config.yaml
horizontal_flip: true
hidden_act: "squared_relu"
parallel_block: false
depths: [3, 3, 3]
learning_rate: 0.0012
beta2: 0.98
epochs: 149.7
Rows from block 6 of a small image classifier, named by matrix and row number. Rows with one number belong to one neuron. Each number is 500 + 25 x the weight over its row's rms, rounded and kept within 0 to 999. All counts start at 0. Numbers have three digits each.
After each neuron's rows are labels from the 100 images, of 14848, where the neuron reaches its highest value: "place" is the part of the image that holds the peak. Only what is clearly more common there than usual is listed. The data: dead-leaves pictures: piles of overlapping shapes.
# fc1: MLP up (model.blocks.6.mlp.fc1.weight, 1536x384), inputs 0-63
# fc2: MLP down (model.blocks.6.mlp.fc2.weight, 384x1536, transposed), outputs 0-63

fc1.340:525555483526488489551493445524502522479499505514503469527484494478480466512490538511488507529534494489508488507484548464474461466469454527505498498542492470479507533492489507449498486511527487
fc2.340:510562483471541488465503491498454509508509484530535534483512522525534515525465489486506529509496485509479513505498473523537471513484462545503487492485513505514490514493483470522525467515540474
place: bottom left

fc1.150:499497469468474505548520532511498512470531489535538514500466520450489493463428559472496472499481477527539457478522505526499511508531509504495487522509450515485480535476507493522499504500495551
fc2.150:497477472495480508457528490510510516538520496501490472508530504497485497557488466549515478497419541512509477506487504467480523482432440471569493457479492484503505491511494510478485535503495537
place: top right

fc1.695:509520475450544493471524491474494503471533476485502490498481530526505521505434524468528505524493508533481471504470481447484492475511501496509457472475515479497466476427489476478477530503542505
fc2.695:516528520488531488499528484488541521552510446492515515508471501492451499486510534498518512474535524532518490507478501532522508524496496538516525510534452503493503520511545499513526462524473510
place: bottom left; bottom right

fc1.660:546504484492510497483499460505533501505461531471516495499501485504563430522500488483461478509545510482512508539517534513455490486503500491510508473517468509437511521518491481471501485492517476
fc2.660:525528512483494537515506494494483470497508535486480537484531496518516506482482507496470530500505484536499471488563509521532497523525516525440524537516509474525506534472519448520499493525510459
place: top left; top centre

fc1.673:491481525512513558525487506532515465509446521507488511530473555495509493494481492526489510487509472494481503514447504497475465501511493512513499530475536459469509507510473491493482504493504515
fc2.673:521481466521487483439510474489541499490514474503487496504510475481495522529525505487470477523516501491483518487529508488478565497507497528493464446542496503524496480487494524467582511478407468
place: top centre

fc1.509:535529513453510490517504512495469529510474470491533466475453503470540503468518594475463492483491469495517418496474514555472494548492473500480474519506500550492522522508468500473467497485535536
fc2.509:514492505536502555520506466488553515509442534454489517470514468513498475529531460478468511490459517533493483508523484490496482487511506539519498493515473490504459503499488458526506501502490504
place: top centre

fc1.166:477505492485486506553484502504532519458505537453512518509456478509500480476528510509489499475503485488529513512488544514480479495524510503480510519568473514431451534501482471516478490487524508
fc2.166:466517488463510523492483546473489470487523508522525486467516475508494503509452529541522486481489497487519493489470457496497534467500502509554496519465525475488477415505462528505506516466520511
place: middle right

fc1.745:529484504458476470547473489499529535430515521507462511524461484505510482512500536458483479499507484501515516484484513495502474469522552515474482529475464508452475519513470490500476493506521509
fc2.745:491520507475508530556457461520507505499489482432495494455477561538519474483521491519490492518516529502541506568495513519469490512475492517514493493541480465532515501493506515513452485539460494
place: middle left

fc1.264:514509476519522504477532501503558506504487509512471507495497507452515508483495528527447472494553483508523530497500494520497490461508475496469496504530503495478494512469486488456506545502470504
fc2.264:489446501505493504523488537509484511478537519468528484558485484492481523481495516510528471489478485512491474465521491506501501481492539538469534477520492538498480523492481537516485464538501498
place: top centre

fc1.75:522543472524509500512541432495532473485486498455497485522517499498515466510505509467515528527522489530476504515522564478469477496491492466466487503548482487467488545480496482516486536495502508
fc2.75:508489475517494447477466518499462510493529529498503524448498514482474459506497553550488493515478499513511544503513492518478504534428512534486474469492483508529450501484505501493539511499470455
place: bottom left

fc1.465:485499504506483521513480523468465526471481458526540470538483529508505500481449460508500496522480491507497459496466495549518537499490511537495454487498515549499492474484509488482523459484495507
fc2.465:482505483519506485477509513510479551536499520485485501503494471482494476527526471521478529425481487497486518494505502520487500505463475448529514452494473509510535500498499518493464471484487526
place: bottom left

fc1.668:486473496476533514471530468485500478490458494513545505500508470483499483503501512475465516524518462488544505499503510546502480513526487439470527497506471497452482467534517496481517501473496503
fc2.668:500448498508496487448539505538513528543542499513457468471494460496519539549498534527487454517487507497492477505501509471463547472494511529493490504435505484533478493493518503522508510487518559
place: top centre; top left

fc1.575:508481494502490497492505484483508506518518486485486457515501499506524490532473456491450469508509520500429510507472510501517489498474521510510521502478473530494477539456508474501457506501488524
fc2.575:504570541511524504523526525517488498557443481524479526501471522494513478484538490506491545483517496502531492542501509499536501507559496433493500495547486508498514527564495516515498455502459499
place: centre

fc1.368:512526517471480486493497453498526487466512517489499479515507516487528491512483538490461516486490464482463461479501514540502470508527507488455511529505529531495488536486491490484456505483526549
fc2.368:484483488476512534545534544518550479497486511466492502478500530476461513521471484522465529485537476510468510506454481489506474451519498475535526512481487500476473503541510452524511526475499532
place: bottom right

fc1.501:535484514548504497463529455480502491518504482508479468479526500490538502521473515491500490510504487524484485489497526493486499482474569478487487506495529528504497521458521466469501490529482491
fc2.501:498464512467479501488460505468511467468513469506527478465472455531525547500483518527482480542459511480463504492488504522516510501431524519493517472480514540517483486492493494486529514489488487
place: bottom left

fc1.265:514509476479550534525501496473491520489473455469489537489542506471518506502498494500513485524556451513487521537515497522453502501505518504518442487482468503498516537511481503512464500500494508
fc2.265:511450508495504528518515511487483486497516501501516558506498477522485484482497529510515560515467484548507515484523473448499456501522471504532509506514508511510520513465487473466475506476483506
place: bottom left

fc1.643:516472493499554473543498512513491486528470497486512442468494521458515447495507543501516455536535507498502509511518545523491488471512530497450485501504467524482499463468496462486519491513522468
fc2.643:505498512507490506478494500528443494480475569537530549490529509538526510488479521537491444504520514492525490505523529492496465484532486480490535507541520479467483469471472485519527521499473502
place: top centre

fc1.576:552511496511528517528531487493495471479481487490513466502472504502498436537456496478507510500572494515487476492502493532477497529494497502489491505511497501486474513509496470462503489476536503
fc2.576:503503506560460500537488520514505507502515489480453459485490493454437525460502527474444515492428506544515500511574532583511490540502438496497500454468463508513512527501532516519493514480535507
place: bottom left

fc1.251:504473543499499504503503493523524483534451546494496463516510493483486466500510511498474520487508514527509481504522507563492506510506520467438527509493490514442498539487497479492514499489545533
fc2.251:486531496496474491512481512489458532494514515457475472501463491487521479551531474468525487496500506487465504488513448471484521493494507551538489482437481479529502478504496507486476531519508469
place: top centre; top right

fc1.112:510475486513504481490476474477564503517515494485506506474496489479538511484491567514466492486497474479478496548479507504493474494482513481521480495560471491520486501515511485515475515477487500
fc2.112:514511489482486519533485516476479520498485498484533561482465531523511451507510473502494490511493505500510499492521492511504464498507524522519523509536489510517542521503516506487507498534524461
place: top centre

fc1.240:524503520473497532516513473502528527465480482478525466499457497500507469513462517490461488508525542514536490511487502537448470463475491495498529493470471504470481528489455485449462501527524510
fc2.240:479517524467479544545521469483528490565482501472493486528489471496523481510528486516546481484499477486485442528505518473507554476566476497539465518488537449523442497476505530521497463458510538
place: top left; top right

fc1.662:506492534506483506497477507503468518447510557522485496468473513497528501474473528511509472489504518492500505531468538578469496490472504503485492506476509555450455497489483502483485486488523515
fc2.662:480473537489490524520502519483503487527454496453517532498487484491519506474517487508523462486511546460537494509464503529479519504491488531528483468463471534515515478473483521515471494502470489
place: middle left

fc1.62:560505494484478506473485485522486504527512471491551473525502528527522462476509508490481489466500524516477487555490517507495464486464502532483444469478448463505466513505495502486498478488500500
fc2.62:502533528506514501484478503509523491552545495461524488539478492525517529464510520458521506468476481497527464506521513467478531501528476543577507513507516467497503469553518501534525459501498529
place: top left

fc1.532:500438490506506462460538510527478493505521455531502513475532487479471465503483518479538494506508532543506516488519530495505496531526498506456533454534476522497510509467491524488461527541514469
fc2.532:496535505500501529509496481465531513537509496506494489489471472538535517516483486510458475464494496493464497501504485529478480496477494517535465545490514468560505482488494429531537490446527575
place: centre

fc1.161:529570493479501516508499492476470509468519508519486441540460503522497477514458468468495437526534529533530490509516549519478522522493500500462503501454506526501466518470492477454505480502524497
fc2.161:504520514478489475540511475537477502506497524506543522515497504521484509439487535487534474484527532479541453506473535466492525517499461462514496514509525458472421469471494507524523462495489514
place: bottom centre; bottom right

fc1.690:520525569507494494545516474521501499521445516475529437487504554527554477541509509517479537471547467486524493515520496521491527539504492542475470499495522469539506485498552499500448458555538487
fc2.690:478467497530517488526472541472462522474473531540434524518468529499454512465505516525506513463482500491541481487472475524523485490509541469505528480525535533503469466488507484495494517492530479
place: bottom left; bottom right

fc1.561:517483500465513512565521495477546501471478532527519501493478502455509481550502540459496517485495460531527516495502536491494479486535510541472515531506475504495495522497511489489501439512548517
fc2.561:474448492510466507488495532465519509478505480543525494512505524485487513523531552575496512465465492525506546465505465511529446510447498526470505499527523509542472463483526515487500508503514492
place: bottom centre; bottom right

fc1.528:507480479517523495532498506496499510508460493503477531467405484472530494497485499479491499539505491472504485547463526523503513499502516473483476478535492514506467525490486463488495500494479492
fc2.528:495552509501508496522480450510455522500534500524524493509441518519511497501484467522493503483554445525473474477498488469511534512480457531498493507509527477573493506530523535482512461503528497
place: top centre

fc1.599:521524528453486489482523481494478460499517474527576512456507491493514501497479554478462511522487487481503468492471520550491513500526511496466485458501505528504477445482481475464522463515473490
fc2.599:482467476503528504479501518473493506532483494469486490520515472456524485524500493511493497499477500532496515493496500498499452440511471468505480492476497508488513519498492480492447479498506537
place: centre

fc1.489:507535564476482458488497486522536525519531508470487440511472513510509470525462517482493459547489519512474512515507496515454454453489513527491444471528435502517527499508503459484444473532547484
fc2.489:490460523505499499512523508437457519484479503500520486484541514511501473466469509535491443520501518504510496477506498551513471521537530508462526499502559521470527483476473491472491476508488520
place: bottom left

fc1.620:540482512521510524476523508525526510511508510523505498538469512467509469519487544518502454488520513482510495533467554484427496490517541497501526497555465523473498465473511463463505467505527471
fc2.620:550500535463513560500548468515488471488426537508503531512514538536512463487517463474482547465509546477533465540514470517488515511506508477478501511523489527485480506516498478509490510522515499
place: top left; bottom left

fc1.192:543471526499530525498499530498531478494531552495477489504533504521501466512482492483466522530497517510515511509494508510516491482543565500467520544500460488473486495459495445519515508535499516
fc2.192:477491477463483515503466518496463511500559480490492483447504548468466484488458487511494501479477483478513511474482460514533495479493532495552525469544483523498476475512462507505492564505464509
place: middle right; top right

fc1.279:502480503486496506514491498493509468423476490492472502426523585499526514496516505475526516477503478495507495494515510538483440476491490492484488533554540488477514504476492528504475533514516547
fc2.279:544548499457549529507552514464468509465477541514538530478486512536536441494553504488528541513492476491522518500483496504479517501478510540484474538484509510462472473538492482519548426528478464
place: top left

fc1.126:496545476481492525521493486476483504543484453461504502536523499444552486522497527480513454465543497479527475511496508495487470482528457508512468543503486480495471524509469473495487499481556545
fc2.126:500490492539522505584521526554512480476505504489517456510525501477500504489480520467510514548488511516512520515512522499496514476506495470518529488507499542459554494526489525475460474489498494
place: top centre

fc1.311:535484499516518497511485490533502511523471481516532520494478544495501475510523507469480465521520501498514465540519535479480504495497512509530488499555476482524490526514521464516525497530470501
fc2.311:474527513474480508524488511486498474513507522459469484493501463511549499522487514463469502515510496457484499535468497458481450486548503459546464494536514489536530489482485459527486494490481531
place: top right; top centre

fc1.210:504502524477521518549482530485487491500541507506519467465470506467488522503488535520449459468517476503516435494457497535497482492493511515516490520541480518465478492508490469482533454505552543
fc2.210:464481538487542478559508539501532549478527484503526487510515508507498492512502495495509526507518505502455485502470491497516514461512540516500512511478494506490543515499492512508469503495520507
place: top centre

fc1.649:477501504476493488454508502547536546524496482494487503520462492499475473520482558499435484473549520523507522496517523495511480463522494501494531520518438515497507495508505464490527510482480497
fc2.649:543494486515504516453539508476461529477516540466505495531514488499489452503518492469522537512505520517528507507489514546475534507503531485457446487513495520506466517475506481527535490539496502
place: top centre; top left

fc1.749:487524511531537534549504506488485483511472474479506512443458549483499488475488507486506521506509500502514500527482509571494468497481499503469502455504482501485505491460483499477481466498483469
fc2.749:473460487519483514499496504534482470528476522527485537485500512469507518485491515533496524480515498495519495540505531496464499497492497496490502527516452473504460474475482487511489488485512539
place: top right

fc1.116:541501489486501522575499437456502519493536502481477478433515496495565490543508486484517496522496442509474494515542493489501519493483538543517446520491522454510469522509469492524464504488552551
fc2.116:510508485474516505472515533513459500478475507520547477508490484490521475501500519501543517491480505490509498508470496535463493481521480524506479476516523543469478486495480508484500477506536433
place: bottom left

fc1.228:526518515478502494452501479515534500532462496532468497512490523465493516517495515504468478501490484524505494522514503507503504455464499490513537476531498479522509524504458469472504539488451528
fc2.228:505503492524483529517502505470486493504501517454533540536490465507499489529540491477514499528523473532481514455504478488483563516454501512493440466481483507515486498516513483521509486513459469
place: top centre

fc1.632:538538475506499510530486440461514477479503536502528488512487515508522482499488493494474477493490496486447486544489532531490500506469453526483473498481510472454447545489469497512514529498506504
fc2.632:462498494450479519491486517453499510457531518527507517466509488513479541478472507524490490508472499468522477472482501509518465508496497473511473494492528554533480441465454511496511532449503546
place: centre

fc1.129:510570497480537539500553465534485522507459513462486502489512548498521437503526482473505514538491495535528496530521555500489506492515472503479512503492509483494475500489495504515534452531467481
fc2.129:526520434520485492500533530516466491541538485467486509512498538439467510475518515449498502527516527480510501526500523491501508547456516490486515481521497517476446513484476502465513500533490456
place: top left

fc1.386:529487485520554547495532503511503474499532503500496483509504484510509496511497517467532470536515505553535503503526536512416546523508523517464518484523483475492536507461510458472441509499516483
fc2.386:526498540535503476497505469485440509493523504522504478493470486509469478480536472481493496518500522497497509522526518515500516551428472502492489477488509546513500537495515514492520468534483532
place: bottom centre; bottom right

fc1.168:480523504474485520493527492525501462525488510544568486503467496481474497495490490518533487497492460519526474528512546530456472531515462530488498456517467509524522490486514509464466523485498498
fc2.168:571516496537521457503507496517427483528500507488498486512513483488507475491509525463536496510507486484460495536509511448485514487481501540520488518537494476486498489524520472490518513564532481
place: bottom centre

fc1.565:474479510496480496467513503503527463525509471485477471485495576440516506522467517521496499473525473528511486488488520491499501470477529491503475544495545501473466483480510501491513516503495549
fc2.565:488520478454497520530489465483478476515563518508450474523456469518524529517494501511514496536455469510477491477506524513508527477491483535508496500482508537530492514507524477517516465450530533
place: top centre

fc1.333:570553484486501516467586470485494452512447477494560491519504461474540464538498488467502460532476518504477516562500524483478490494493488473506484465505524480495528512496457423465506500516475499
fc2.333:522483485479487462515512508556485490547527458499532529485478497542500493501501546467457505507479494485494510526513555512539493548554471510480527495478474496504477539483502446494504464550520448
place: centre

fc1.663:512498488514484485485512494520537454479499458526480447540525569477480507548404507494509486526516528513468486491493500510502536497490568514466475501507517476508454510496448488463511554535486483
fc2.663:519528509533495513508546482498510524536495481503505494510449526515494475505502466474481539509539503515515479491485486482489483496510477513518481499500453476516527540534521559495541446499508570
place: bottom centre; bottom left

fc1.504:531512514448496526518509465480474537462530482470492465513502522534511492491480503494524493510532499514482469491529514534490508551524492510464420490521495460532497532441480524523471510507466553
fc2.504:454510501458510534493487507514516526478477484505512495481496517484508481488479524531538505506465512512517489481512468524527477481509527527517471501522495501499471438479513512498458489496489479
place: bottom centre; bottom right

fc1.550:516494487471542530531532521532494520471484534531472454520489491465501492540444529522520480506520529490466517505458499525520526504553557512434498500491521522484498490503463464504445502523520494
fc2.550:527527521521522482527532536499537529531492522473488486516516489476503466497528496436493564468505490507466484496525528492534498503530491494490505507473457502432498519540505454540525464504510509
place: bottom centre

fc1.554:537503496512533528503523500487467537476502538509553519440493556513484501470502532474503483463505480477540500515483484499476463464455506493426507516571489511478499512514447508483532460541499507
fc2.554:450511524498479533516454493533458486489458478486510483486502502544513495479471520531542512470500494508509510492510540546508470494525481459474492458513518473478501505522482479506477466476509445
place: bottom left; top left

fc1.653:495492521489463477477532484545507521524488466477521463525510485515477507497499530489484496485496513529580505500527523458455526500498521498487516457462436467485481449453504498433493466531517489
fc2.653:547452509474500513459540462500504489505465495445501504518530481492509466505461504476472525541494511478463484495536497462461460456500506487481507521428539500502479523510477489507485490497528517
place: top left

fc1.737:504536500488536446513509520512495517511483499523507492520421505490495511498498492499481511507480484534479479579477504534506480526476458479486496465505484516498511526499533501491509511524514498
fc2.737:537493537562533569531527480482512512487479473500547501541510451529484486482490552482520487438528519524535486490501493483501524525512503470517543436518476506481497484514520484517472487506508510
place: middle left

fc1.189:515557542468525506520513505465547517525455472499497452461466546502520498509477486497503506518544516500481456525464519521510501491476483521510469527487531518498525489496519486454524474539514495
fc2.189:489494502517522523562510499501555478535503486540481483463481480504478529526493533516514544530470525557500509502507504510486533501491468496498499499490504488494491472479534458469469506485503501
place: centre

fc1.122:531526513481534510478520488533517511495496511500518452462483512453519513534509493458468478496526518548523475472538498470471502520511541508495474511534474486520499500527497477475531519538496541
fc2.122:483534514521465519464479551495471522512519489495497495530537467490455499492518490485548508477496462507510531462535500515548506496508493491517493487545512498492489468484466473522530495463466524
place: top centre

fc1.270:478526518485536511517506493509540516499469525467490496482458518500542483470491498510466484494488477474474498506468490512453462476488490498514520512486500480488517488524471494511469497479492515
fc2.270:522522478534494473466495498489505509528522496515468481509519458511488502545513522476499487487500501503511502494521534508511494533528532505480507457522500514543473546452548477451558498499517493
place: middle left

fc1.426:505484497539533499496487499495485519489491520525496485426509533493533491512469547488481480545507506514465479490500497549479486525461539536492534516498544516489539489514511497501507482539490472
fc2.426:535510529534520514517509539483488512486493473463562528472510520522525461485519520437535522498519501496507525504522458511485540458484534520525475528574505450472485473539499516533523471538480503
place: top left

fc1.743:504496501501540523533498487475490505465485503502513479481477527504535474486468489488519492527556474513487460550485498518455514509509531498496457452535506503503489486480502480508443516525487499
fc2.743:504536469472551501534520543495447460550485500507486528477483559530522497497498465499532513524549514487523458516478503509508522502520496494521506533507536498495475496473533484510518440497486484
place: top right

fc1.520:536483483467498496490523505511486487486521462519546500461511530517473488489436528489498456512524471496505468494507551506495460513516484514469469528512511471493504481448502499482535509533508540
fc2.520:529476496495495492480537492473453501467520536512518500459502479491497502544500474510487517518457502500492567501531491532471515464462526525480486500480488533534478491513522478502529476525506481
place: bottom left; bottom right

fc1.490:541478495463511501511537439485535520530497488471507493500509523472502451519524489489500480486511470496519450568472487509448522470503492538495503492556531518487459482489485465474492494499487483
fc2.490:486485483509524487551524506488502512496500503512514504473524513464518521540531503480478490523490503522511526486506484500506527455492521514545527540508452515511503527482506498488522496481520489
place: top left; top right

fc1.13:493472484480526522540503498490467524436496476463511513441492521517497513479454478510490519533529540504498502518475524578510478515498498492475498501497485493471511525432468497515438515487480478
fc2.13:473506491466480524493523476556517497483465533515520503516517476515503461526527516537519503470484516517520469492533492462455538452466499549536459508512507514522437502473492513516488522507500495
place: bottom right

fc1.634:519491551490512509523503451502516480442484481458509473544509483537526485518456504428531504555553485501497491508517508484472527510520541509488471514471498481508484477468522514510464463506516536
fc2.634:483497500498524529536507477468501463465428503524518479512478494501490483480502498528495506492486522532508510500475455492454489487431489479486508479539521479478502490531496495490452558483471484
place: bottom left

fc1.499:501465524501490504471496499512554559495530479527495482520493506490497519503483536482499468485487530510521525522494502547475509474482471489462469441487440508502510510456458482488505490484496496
fc2.499:464508509474505540503540484536517486497557469474512496508522521470492513510447506496534518513516461521504467505528513434486528468479457553506484517465456431473502469517474511535503528485529520
place: top left

fc1.94:501469506486499544521489470515504465500484531533505525497487503454517497487454497516498537519486512491531492519466535543464532475510494463462517467484487514479442493511469473493488512470509463
fc2.94:475501501473479448507478515544509514507484502517499524495489502503523530506534547522493475492489501464476468520483535503487448533506488558488506495505552499510482501481476518484514476542502450
place: top left; top right

fc1.321:541484481465499516476502486505506498461516547471501488505500498537499484514458501479445511522498484521487512483492513489507456457491515498445520494506451480496493551477474485473454521489524512
fc2.321:528536491546535528534531457487506494478469494460504522499523469528499450489522527489583534481502509512547524476460483473467516513485505517545456492484497491444488504497524482499488481493511476
place: middle right; bottom right

fc1.164:493532508484479467518508495503488472477510490483494463495509565487492484512461546517504516536495489504487487498524532502478517460500539524488473495508535497506450495496494510477473487512534503
fc2.164:497535479543494464509521509526495539526529461537506525476490542482500495532526516506460481449497491528535493522489519502510476559480476485483506493494508496540519512471539542486528468544513513
place: bottom left; bottom right

fc1.545:569509551453498449500482502539485500465477500512498460474485552505560484502517468487508536531489494495489455566475538498492472491501533514513491485525529515490532509534472516469514481553499518
fc2.545:531567451504537505494543484503471506515548499520483519531499492481524476539517496456560504500491479547526512527485505440490522477518471529535475511556482499499485502465500441520493509498513478
place: top centre

fc1.382:526495504492479511508501485468514471456478513485542464430533524480523496517479524488471489505502468491502482525516530502505470529482528508493490486528518500495438500483477466497527544515475512
fc2.382:544487529511530470495507561481540474497473488468500510500472521497480510501519452458482527529488487518471497472543454469539449485490493498517512526489513552485542524536508504523534524506536530
place: middle right

fc1.703:525466533506490456499495474500520541480502500525487470518504487519502457504521477466436478482539484492475511493468492506523498528463507517481504507491470531513451522524496491473497461504519532
fc2.703:482501482492541516482500488528519436549484506496501539475472505519546498486519502551468505489524472466483477555490538499480503510472475493514489475517512486520497505532481535524577491482433476
place: centre

fc1.372:570452511514483532489503473460474502517465504520484473497521501477573502495504522504507495520485489491536495511492530534465467505481494515479464519512553474507489499495476472487506447488524522
fc2.372:506502500517515514477515481466561513535485490529469500569502482516510528552479518456489487474519504483496482523463483492477546533510511493519452487502488473534486472455546496518527524464448535
place: bottom left

fc1.124:489504498483516538536545506501490513496486504479557492490495516487522461495499522450509483564552509486530504556522558518436508512542480490492474470495458502453483490474549474482459464520497516
fc2.124:519484497512493507496506516445482524474519552486447472498489511522474482496510473501484485521460532512466516488482485550504507476477555507497547472468500536485479528501513498525526532503461516
place: bottom right

fc1.559:485539515480487519489518486511520555481479518479535459488501529483489420497504491439485486493525513484535505531528518525460478514496468480494508513502512501507472521488513480465508432542482519
fc2.559:481521517443481480490523537510480530459497524497507514506467495525522500504494461521472492482504440519498484531531503469541507510522511507532465540498503527517493521487514500579518433471515524
place: middle left

fc1.165:548463533526502472522495468491523503484470476465521451477504528488532456505506525428521515550524483483521505527537487492444507532465533558498447522520528473490523470503510501494449500537537504
fc2.165:457482501533478496519464510474525534436489520483493484530464500491458529476532543497485517439495519496530516502504470536515476472481503501513505478539513539499483445517486506472484532492515487
place: bottom left; top left

fc1.352:551496524514502463500472459527478509462526521490516465471492506518567510520486515466507470515512519478467504535470501538476479475452502538484450456524511486515487492497486510492486449540491482
fc2.352:508450493545479516451530524464474515528503485546504564487526487482460519493531541507523533477482514524513524479504478476520477455436478485500523463501504533516508481464483497459502548460527512
place: top left; bottom left

fc1.267:494453501472474494566485455500508503468530485503485455483477535481525505471423503467490462511519515500461434501525523562498526497547549487499474482499505530499472493497459478509494521503483547
fc2.267:535520511512497517460500501470475481506491497487485516463535485507506495525541468486503566499479506507515518494479499508487473494469428459525471486479553540476463473525474474488522474486474518
place: top left

fc1.335:534517499460512571480508495495522496502465545529470496463502524498547507533517477494489536506489484515565476502486501462474471520449516522512456508511467491527503452514493505498531478467517555
fc2.335:523499538527499527492505517504502499487461522487483465476468526493502521500485467490519462466537535456493470513457487502483535461482495476482511556507487507485504498519486520538532468477507503
place: top centre

fc1.585:491504533472486505489518537499537533499510479500488467466516583473526523535499493449460488502538494520524484525446536512512517490520503496463486514508518495497518499450476483487486467506477501
fc2.585:503467512478472469507472497491496549472519488477480480460478472537490504519503524510468517467466527485464496492513492508516432490499500479524535474483506530498522526499532480487447538516559495
place: centre

fc1.163:487519518461477504460539490516523501518517462495534477438525546500489511509421509503494454558489522535507486511482481502478512486476503520511459482487461522537492463490497447450509531513486536
fc2.163:489472486511509532532513501520500464441467492511501495473482490506485512493490475454508496508527476483511530492508542503492484493495494484453495543452485502476512560503459480513504481491472516
place: top left